python train.py --dataset="strings of digits, spoken by a formant synthesiser in many voices" --encoder_mlp_ratio=6 --encoder_layer_scale_init=1.0 --encoder_subsampling=4 --encoder_width=192 --decoder_norm="layernorm" --decoder_norm_position="pre" --decoder_bias="all" --decoder_qk_norm=false --decoder_inner_norm=false --decoder_positions="sincos" --decoder_cross_attention_every=1 --lr=0.0013 --eps=1e-10 --lr_schedule="cosine"
Rows from block 2 of the audio encoder of a small encoder-decoder audio transcriber, named by matrix and row number. Rows with one number belong to one neuron. Each number is 500 + 25 x the weight over its row's rms, rounded and kept within 0 to 999. All counts start at 0. Numbers have three digits each.
After each neuron's rows are labels from the 100 clips, of 14848, where the neuron reaches its largest size: "loudest band" is the band of the loudest frequency at the time of the peak. Only what is clearly more common there than usual is listed. The data: strings of digits, spoken by a formant synthesiser in many voices.
# u: gMLP up (value half) (encoder.blocks.2.mixer.u.weight, 576x192), inputs 0-31
# v: gMLP up (gate half) (encoder.blocks.2.mixer.v.weight, 576x192), inputs 0-31
# out: gMLP down (encoder.blocks.2.mixer.out.weight, 192x576, transposed), outputs 0-31

u.462:509441497488519513503499495486491503475524521525467517511495488502513506487488475497496479540512
v.462:494493520486566490527485534513508501527471521508481507474488511533488490497506505507497500464551
out.462:509482460527539487501546503458507487523474481492518465490538485515509500509477509515511514501486
loudest band: 250 to 500 Hz

u.285:480494478481497495501523489490483481533513505504498517475552528529504469532524549508528497498528
v.285:534508528491485508541476480539494536493472523505506525505521549538517516505518459490461520515476
out.285:529487525519501536504493517528536551501480557516536490537522470554549480535521465519515551509493
loudest band: 2000 to 4000 Hz

u.472:455519477544525475497475475440462460525547464525512485521524509479536517495477525550489504491484
v.472:489495508534488438499531560555464501503467519498505473473534539496457532513507526532549516493464
out.472:518535483494490533474518512488491519527512487480464511492512489535510491482510530498535495491510
loudest band: 4000 to 8000 Hz

u.402:502499498514505501478488467531531497505493518478507465584489511511516529482486500524520517529435
v.402:495493504493469568531487514521522546491473525507525484507495495522504486536522439481492496481509
out.402:529481485523532518500521528488515482471505484499545507492529498497546474524509500535496471517557
loudest band: 4000 to 8000 Hz

u.572:509506547528481489524445458539463493547521503504497519500482503479506560494486539557509497510460
v.572:548512529485482533525455500511540503496473507506510534494493516508548485512526482488465500503494
out.572:500482543482524530456515518500516504498447497526529488492522469545530491527508482465519539462501
loudest band: 4000 to 8000 Hz

u.180:498477516512473533550465504497527506505501487495498524526510526508533494528501477515456472482506
v.180:496504537466508536537512451492520484510520499475494486485461511527523460524481486515443491463512
out.180:525526486518488474525492532483475458511457452491511516492529477493478506516528466451553533476496
loudest band: 4000 to 8000 Hz

u.300:478487506525519513495501472461485489536511530461520442520509488514522498533444492570480510506474
v.300:495516499484508545566499470473551523504504524514540501480474508506503502509512482502482537469494
out.300:463509529507490446549505496520495466489474470537536492508530537482498526493490506482522531478526
loudest band: 4000 to 8000 Hz

u.525:504493535469488535475532505519511498510491534490490492517512518519499493517515459537492506536498
v.525:488481529485506489547460461506547521487497576467525480500527490510520518505476442485492530477486
out.525:521477542508485537519505488498539532516473546483534493494510482551549482585510460501472506495533
loudest band: 500 to 1000 Hz

u.550:510505485485512495516492485487509480512519489513512517488457509477550486502527459486467505488476
v.550:491460574503508535540501481505516524528498509460484479539508512548505476559450463521484490480502
out.550:525506478468562534490498485495514467463492538539486513446464525494519499489555497465493489491509
loudest band: 4000 to 8000 Hz

u.74:496491521528512503521515513538536452531497550513500466501520493535510492504466516509476516494470
v.74:525509530480490490526488521495536529520501501503462503484503497495516512506524481494492481547484
out.74:463512513506465480528486515516506526536499498449516505505530478515523477512464478486512499494546
loudest band: 4000 to 8000 Hz

u.475:522465496492488525498515513559476502472493493488512510510513505519513481503532496493499502551513
v.475:511513526468519472514519476510494508496496535515507489484519500522522450527491471500478489489510
out.475:512459512536493546534495506496561534518462555500531480518552455518531488557496478520507525508512
loudest band: 2000 to 4000 Hz

u.80:494492537474514531530507505477512527481505536454486489504552508514513511506486469521479495514511
v.80:485504542465499526519480486490557525505500583450500482509497499501505483489478452500506514500481
out.80:505496542494494536524498487495541541503479532498523497482503490543549483594515477484464498473530
loudest band: 4000 to 8000 Hz

u.467:512439498488504533510492453511472530493486489492482518533500473501497440493505465488490426530539
v.467:450479488516511513496497525478484529517532558476490489509584464493490501481480481516510527508520
out.467:459491517491512504471564496436544493465545542494475521469501491507522464493483493477518437494506
loudest band: 2000 to 4000 Hz

u.84:540518526475509511478497470522543506481495481508483541522479522497521514481528438531502499557509
v.84:530482520480511530516509460531542505466479538487504510494511523548570475505513468509478524495491
out.84:521434515549502489519488517513501535509497525474503524512521476513531484536501451511504486513540
loudest band: 250 to 500 Hz

u.116:551509484478470479496481515539492547515476519489494526509522539497489500508532430503525473530500
v.116:538505503507447511547447515534523510511460521516520540506497478505529491503555442488506464512488
out.116:470504512518466480542477524502499514548457499492511492485525443520504526549462457514479530467481
loudest band: 4000 to 8000 Hz

u.22:512508481459551495421499432519482483507544509481511492514503484485543482483521508530506487475517
v.22:499532511489469515530473497521563539535481519485486511492489499527498514503479489503479474486463
out.22:426513488468505534493518472478519501482501457523470494464497506523484488492482544518498545438501
loudest band: 2000 to 4000 Hz

u.125:508457525535489518521535495486516489519501520471525490527486500520521498531469451526471479482510
v.125:531501494461513531536537509460569527479495556469523502509511521516513490498489489494483492495499
out.125:521500487502481532504496558495511532495462490500494569480540463497522500548540487486534505456530
loudest band: 4000 to 8000 Hz

u.429:478524509533475501510516532504471534564452481507486511515486476487475509513495460486497481501521
v.429:476494486481536545488478491487523517518506493480486504516512455490510514470525500500546496505522
out.429:469521487460560544479492531464519482475514488499471524472460509518519487493467523544513523467508
loudest band: 4000 to 8000 Hz

u.136:506485532492513529496517496498515487490513545428475443518483470524482483527483498543462489507488
v.136:514485560501492504544480494484522515496485537517478490483466516551459458534479476506445488514499
out.136:503476494514480503501471479495516506504516477522506498465511474498508514516493491510496473455526
loudest band: 4000 to 8000 Hz

u.456:528464547476504578525536509513489510488496508506449535517495486492526467499496452502465486541498
v.456:496501522475508501541501483514549517492494594487519457496514518517520495524518473481490500501488
out.456:550516509498512531527480490527560477483497521510548508493512501497553499536537520484478523509533
loudest band: 250 to 500 Hz

u.13:519497511503473511544477506455546520499496516479482511496500518509538497519517481513455484480493
v.13:491489552469538533503522449496552513490510509460497460473501527549529462531488490481456508466545
out.13:552499481517513516503472540486503479499460492492510527486518457475494503503533463482523502495483
loudest band: 4000 to 8000 Hz

u.371:503506483478515473493501480491492552531521516454506504515524470479500474460501494463541464506524
v.371:509521488506536472448466492558481483501509517478501468506474530502464504448494485505531479493550
out.371:516477510509484495472494502541488487504495571484516493509503527484473511471499519530500461550489
loudest band: 2000 to 4000 Hz

u.348:472575535518460487500471486546501463536561500524491517470479481476488517491536538499508498481530
v.348:517496543482516505493484503546522517458507527500506521499511515526497513495538455528496523534484
out.348:507478514523533521517465499493551524512510551491573489551495496555519518496501459540478523492530
loudest band: 500 to 1000 Hz

u.122:473516513496527510475494497515484478535542513514523476487537485495540523489459507513513519479484
v.122:501484482495519541541494495478566524522494519508517490506471489508493503536546462504486524489480
out.122:468533533466510443503517474494497489506525477507489466481488512511495477480485480479498489467510
loudest band: 4000 to 8000 Hz

u.450:503446514510468504520511535506508497511469546500454515518485474565488472541462461519506492480516
v.450:519475558468510516494526493518483479507523491496459500513472486535511474533504486539448491478497
out.450:473561487527461433522489519501496476522478492494530503478506495478497530537486474471497519470508
loudest band: 500 to 1000 Hz

u.303:478520490486490469496506479460525488545543516504530497533494535500504489491489510497469510487501
v.303:516507465481516485507499513472504479450497495493508515468532513491524478484510538486519518455485
out.303:502490501485539490510502460534500473487493492507501467518464520494557474508484472472463489476492
loudest band: 4000 to 8000 Hz

u.425:497478545514530501507532476459511485475503531526524468500481526522514503513508512525444529489483
v.425:537492525467458558530481465510515504482448505498500537527514486483523503518555476464415531513515
out.425:507512493480473474522487517529505528540484464492478529491518455481496515484502477466529507500539
loudest band: 500 to 1000 Hz

u.222:516508502480492510484505535578472517534484534525476491474481513512471492513566468504520496501477
v.222:497454572483509466497487515483506465514490519477521486479459515496515431515511481492462467480503
out.222:518485552500459550499500498515534510515513535493533481519520443507514514526488462496464537483509
loudest band: 500 to 1000 Hz

u.539:497522494503487500499519491458509549555520529459500523551482456493478461472477493507504470550506
v.539:514493511525522505528462508513547549528481561472500506497522442518513498491483438525517485543492
out.539:471535469443513528503502504483512521519481465520466533465476482534509501493479509515486513494492
loudest band: 2000 to 4000 Hz

u.519:486536525520517498478477532518487520540488535507528486507485503475471525514538529501517537491503
v.519:509517468498479510544469517513532524504477531500525510485538519522499472522534458466510512491493
out.519:484475466475532480501544524476509471498494502492466510476444479512496500508480440517525477488505
loudest band: 4000 to 8000 Hz

u.440:530468538459492536486493477513555542492486539469508484500511487513524483486493485504482485545495
v.440:516472576485533460504503507497461504506493502501477490469459532510494432517478494507460476499506
out.440:509489517519496540514500521517523552521493547488562490497497457516504504581495496512477533496520
loudest band: 500 to 1000 Hz

u.360:512477515532515481493496483499489516527535530474503444556484515540502498521472490547476475514456
v.360:501536497469506526542512495498581540504510505542536502484452497507517504510514452496495523451494
out.360:497507547525451445553498498523497485501475450528523487501551522474505523527499506475526504490544
loudest band: 4000 to 8000 Hz

u.128:520467506520504540505485517507471457491493517498473487512519508522515517491486507528485483501492
v.128:540485517475463538530489531521514526500488545500525504495493507529512512512559452508484504536483
out.128:508478514515476516487495526475580548491494509481507502493533435514562465525512464478525475482516
loudest band: 4000 to 8000 Hz

u.2:460512533443498496460522465562513494471465475527527497487495532495487501499516546451517531491477
v.2:506512497518518483478536476449505476528518515518514473472470519499525526513466494503494492486451
out.2:453507489469532469497523492482545526515531519467453465483462462544495510515461497533485465482466
loudest band: 500 to 1000 Hz

u.58:516495484482531496493525496496478435494491505516531456488515509507514484513581507494518539490511
v.58:532453530492491502532489492525517534511481544469531526503512520530501477509503452478469491511508
out.58:484521484510454540527463503491567536516492513531496502509534417515512526515505503489489492521486
loudest band: 250 to 500 Hz

u.45:507476537509518550506507476491528493504506523478488485500520504510538506509466465520469496502535
v.45:493493518458489539518513524532498540483474553498505530513497515522511493519527452490493516509482
out.45:532489524470522511521487523446536541512473442485440503504516456530505486529484532512530482439515
loudest band: 4000 to 8000 Hz

u.203:488547487515530496431466484509471467498520515502482469530512536490499517496492519549478466482457
v.203:538532486469481515535491490459541497519503527491527518501489514500485465487518523492481471491467
out.203:488500513487469525525515464488543498461494482527519505491522519489492504527517493486489520447529
loudest band: 4000 to 8000 Hz

u.434:520493523521488537506524489532545492496493525479513493522490519524533517521473463511490497519472
v.434:531474509493517499534478516513525529494467549510512507515550519490516498504518462511494526512486
out.434:531482535504483552533482507486532544506475515484512525514524474533536503555513486511499490499554
loudest band: 4000 to 8000 Hz

u.196:495478534517489498536536485483532500529502543495525497502527500552522469540461478513455478488484
v.196:523455537481494500527557505501545509461483505465520505525501547516487460512511510469459503479502
out.196:507531493497501443550446521506501504541476451506478534498537524437499515493533481465501500487524
loudest band: 4000 to 8000 Hz

u.221:534463523437519485470494443523497533521518526504515516509481490513517483521503470460511448535524
v.221:495522486459479518521486503484550546518475516476495512499469483524523504530500483471486480511470
out.221:440512499481525469510532513485516506506472461523471492479501467542476508511465538515521531452506
loudest band: 2000 to 4000 Hz

u.139:544475511513441522491502508527492506492513528477521520546517517513519507532530498541475498518501
v.139:514498538494510546501501482530517530484493518493503524481488496548516463530555431488475493547518
out.139:531472540520499538522492509504544531499466546493530487518515452555555483581501489509510516494528
loudest band: 500 to 1000 Hz

u.159:518500521517522494518502533478543461455480464531467501476503470518469495523493534458492522485464
v.159:514449509536512504507469511471496479482509470556524487505502528466545520464499515516469514542526
out.159:530497515501449538482513481517451483511508467518534496556487506484470536474508548488516551539494
loudest band: 500 to 1000 Hz

u.511:503507521503506497522497490464489522537499533468477470523501508535505492528461470548472505500453
v.511:497439519542530513468521500427511500476510519508506507478459463511493493518449491499477447492525
out.511:535485482499482528470499529518501484490503499489489527524523500480496511516536489530479492529456
loudest band: 4000 to 8000 Hz

u.448:556472525459502554454538484549512508501502530477517492504534505534470486506500457539497516527496
v.448:541460586486501512537511476535474516493512507476456513487503520535513493521505493534444525486540
out.448:515479543510470529509518507496531537517477546479543499505518464543547488585505456500487498497533
loudest band: 500 to 1000 Hz

u.251:546503527492465513466495438532500499486442499493522503536490509480518461510551483476500471507492
v.251:464510502492466471500493496487568494483505549521546465511501478483512512484466541490446475473471
out.251:496483508527505546509481507481529554521465509502501499482530450506507495506476523494505497528496
loudest band: 500 to 1000 Hz

u.497:512497490500500501526463490540540549520515536473479512549512519514512509503465449506502473481483
v.497:526487514480533498519526443469520491471518481479495489494452521474533472494486499515438502472485
out.497:518499507495477477544471521473511493530486446486483518530566502474526522529510457466531484497528
loudest band: 4000 to 8000 Hz

u.321:514486527468512550478531502529521499508498531476524493528534524527506510522516478498499522534507
v.321:540494542481522524511461475482520481483464488520447504514498513509523491507521480501442504539516
out.321:509476542520474544509500501488535528511458542482534490504529473555544473588501468509480506496541
loudest band: 500 to 1000 Hz

u.17:490519529488456528505536528472560531504482522465504481502457473529483492537491488478499520487463
v.17:533471555486505489541498515492525503529444484473489515545507502521468489507492509511507483525454
out.17:507525517498504485475500475531431484524504507488506497479504488494461476489510520514529509500536
loudest band: 500 to 1000 Hz

u.491:534468515466479537462512505535513511502480530473495504520515530527497496522531489522511531549504
v.491:490497541506497514516504491474496517473465558458513493520516536537482510525508461492499521517477
out.491:523463543510486532506518516483530540509472530479535486499526475563528491600496473514480515488543
loudest band: 500 to 1000 Hz

u.201:516482537501470489461550492522508491434537474521520542514530536470508448473554514477469524516472
v.201:504505549498499470507518507491507490517532503515495483484436519506500510517504495505498491492476
out.201:426504506512538448498504514496542509509517553452480478496486474546460479524472449529453485509489
loudest band: 500 to 1000 Hz

u.119:510465521529521513524511474456507475508495531512515493520482484553529502543451496525471453515508
v.119:544456571471499532523515481507495506504514491459465506483501515523484464533491466537460488476523
out.119:487533514545403473527493546516505522553456515512529510477520495487490501536511452470487505499515
loudest band: 4000 to 8000 Hz; 500 to 1000 Hz

u.253:547512487491478486487458466495519502527512511485503508514483523494537523483525464514479479532473
v.253:518490513512467521529436541537503558524460529482481508506527488521524528520507448512522492512503
out.253:480522459534528502513478558494507501507457511496516547484492465483509486503507461497520482492520
loudest band: 4000 to 8000 Hz

u.357:534490486524532552485465480520520519491525536467493458534508517497510477485489442518483493519505
v.357:540514535497512502506455522535508549535530514487467522516519489508491501493474481504525471500463
out.357:463527488466508512469514516473545530498533446515446474488541494517520480487484545507531526468492
loudest band: 2000 to 4000 Hz

u.90:486480516516515551498550474522541480460493548477503496511517500525515496494474486502481515497470
v.90:530492532497456501524489521520551510483457574487525516536526515536487493519540488482479521521516
out.90:526505506516464530536480536483514526510489485491496517495527467517523508561503519481528476482547
loudest band: 4000 to 8000 Hz

u.202:465510498502507508525512509472512489508539510476539456511515511523507510538468499515495517447462
v.202:487457468482545511463496479476532496489542528515495499487521503471538513477501490522493483502504
out.202:483503478519489482518490478512445456483498501518537474530468519469508511499484473521507497502484
loudest band: 4000 to 8000 Hz

u.302:537488501453553490462491490531496470517514529488534507516467549496532506488482463500496481513492
v.302:486489512506474512532516523522521558508484546498522510471507474537530458531524423474514496486510
out.302:524474481536485540485528545505505510502454524478566522513519467477518487532516486509506495552547
loudest band: 250 to 500 Hz

u.567:512497520504513522453505465506499492425480493521509524522494532506512481529522508491485495534495
v.567:515485537469557501481515457501488475497522465515457508492500511486504473487473502522455503478507
out.567:495497507530486463551454525528501508514481496494543515516561511476519536513490470496499497509521
loudest band: 500 to 1000 Hz

u.209:529524502456494506477494497476524524506472499471493503530468533493447470524552525488472455519486
v.209:459511568464503493466544519516517519491542532471482494425480501512499471532531505498483487504514
out.209:523515525491537483488495518521499501552486473494460518496472497496461510516467551533493487481474
loudest band: 500 to 1000 Hz

u.421:501476485561557532537489501453517491484506511514498481515497461533519487498465517546500478500518
v.421:541489535438523524521499492458567517472523503505485516480467546499497467504522498503456540477495
out.421:481489532528449485533472497501481485474485508549527498486516496474511493497518487475462486500486
loudest band: 4000 to 8000 Hz

u.356:508469530468490533483494501516515524500496560473516501526518510531496482494514456520491513551483
v.356:520501513487487549514493490519501514520481527504516534489524498519520482540560447461491496505490
out.356:527464532510485518492533492494539546506462525477547494497510451555521478586485484488473504480525
loudest band: 500 to 1000 Hz

u.11:554517490500495502536472489483539542515498486481495528511513486483519494475509453482497472505510
v.11:536526496498532466457505491509492507507516508493443468532507505485482490482489531527538450532495
out.11:482466493491474520455507518493512500472528517502461515474520478486532458479496534532461482506512
loudest band: 4000 to 8000 Hz

u.66:492530503475478494493527533464487491467553500482469533528504502484487471509507546480494532523525
v.66:511497544480477563485514481523520523459498548515508497487513520552520477497514473502473533514518
out.66:508471505506560488504472502446501513539485508510522462533495501518546478514527431504515526497502
loudest band: 4000 to 8000 Hz

u.294:508523511502501496503456482512494546541502488470490505531512541520516526478461451571529452516481
v.294:533529512470480543535481504511539530483497479506499507497479481491537467529533457451497506525499
out.294:505495510541489454522491517498497493541455486493549496520532499493527494560482450479528493508518
loudest band: 4000 to 8000 Hz

u.367:561483501511506499503486537524481502477497532483468513475541557525514516520546491528513512526492
v.367:558491498469525522486494469477559472464445495494500485506501486503533485479538508492467494530468
out.367:478441507548469519477509499522532526499471550491537485511540438526520510515480511523459488532509
loudest band: 500 to 1000 Hz

u.280:495479510525485541513490491517526488525469542475500496559520506516510481520464460518498502520485
v.280:505471559477525521537489496492517514530516551457469484496522526518482515519460496509485508500485
out.280:539502491503477494499468549479535535492478469493466540481525465493532468539500505456530455456540
loudest band: 4000 to 8000 Hz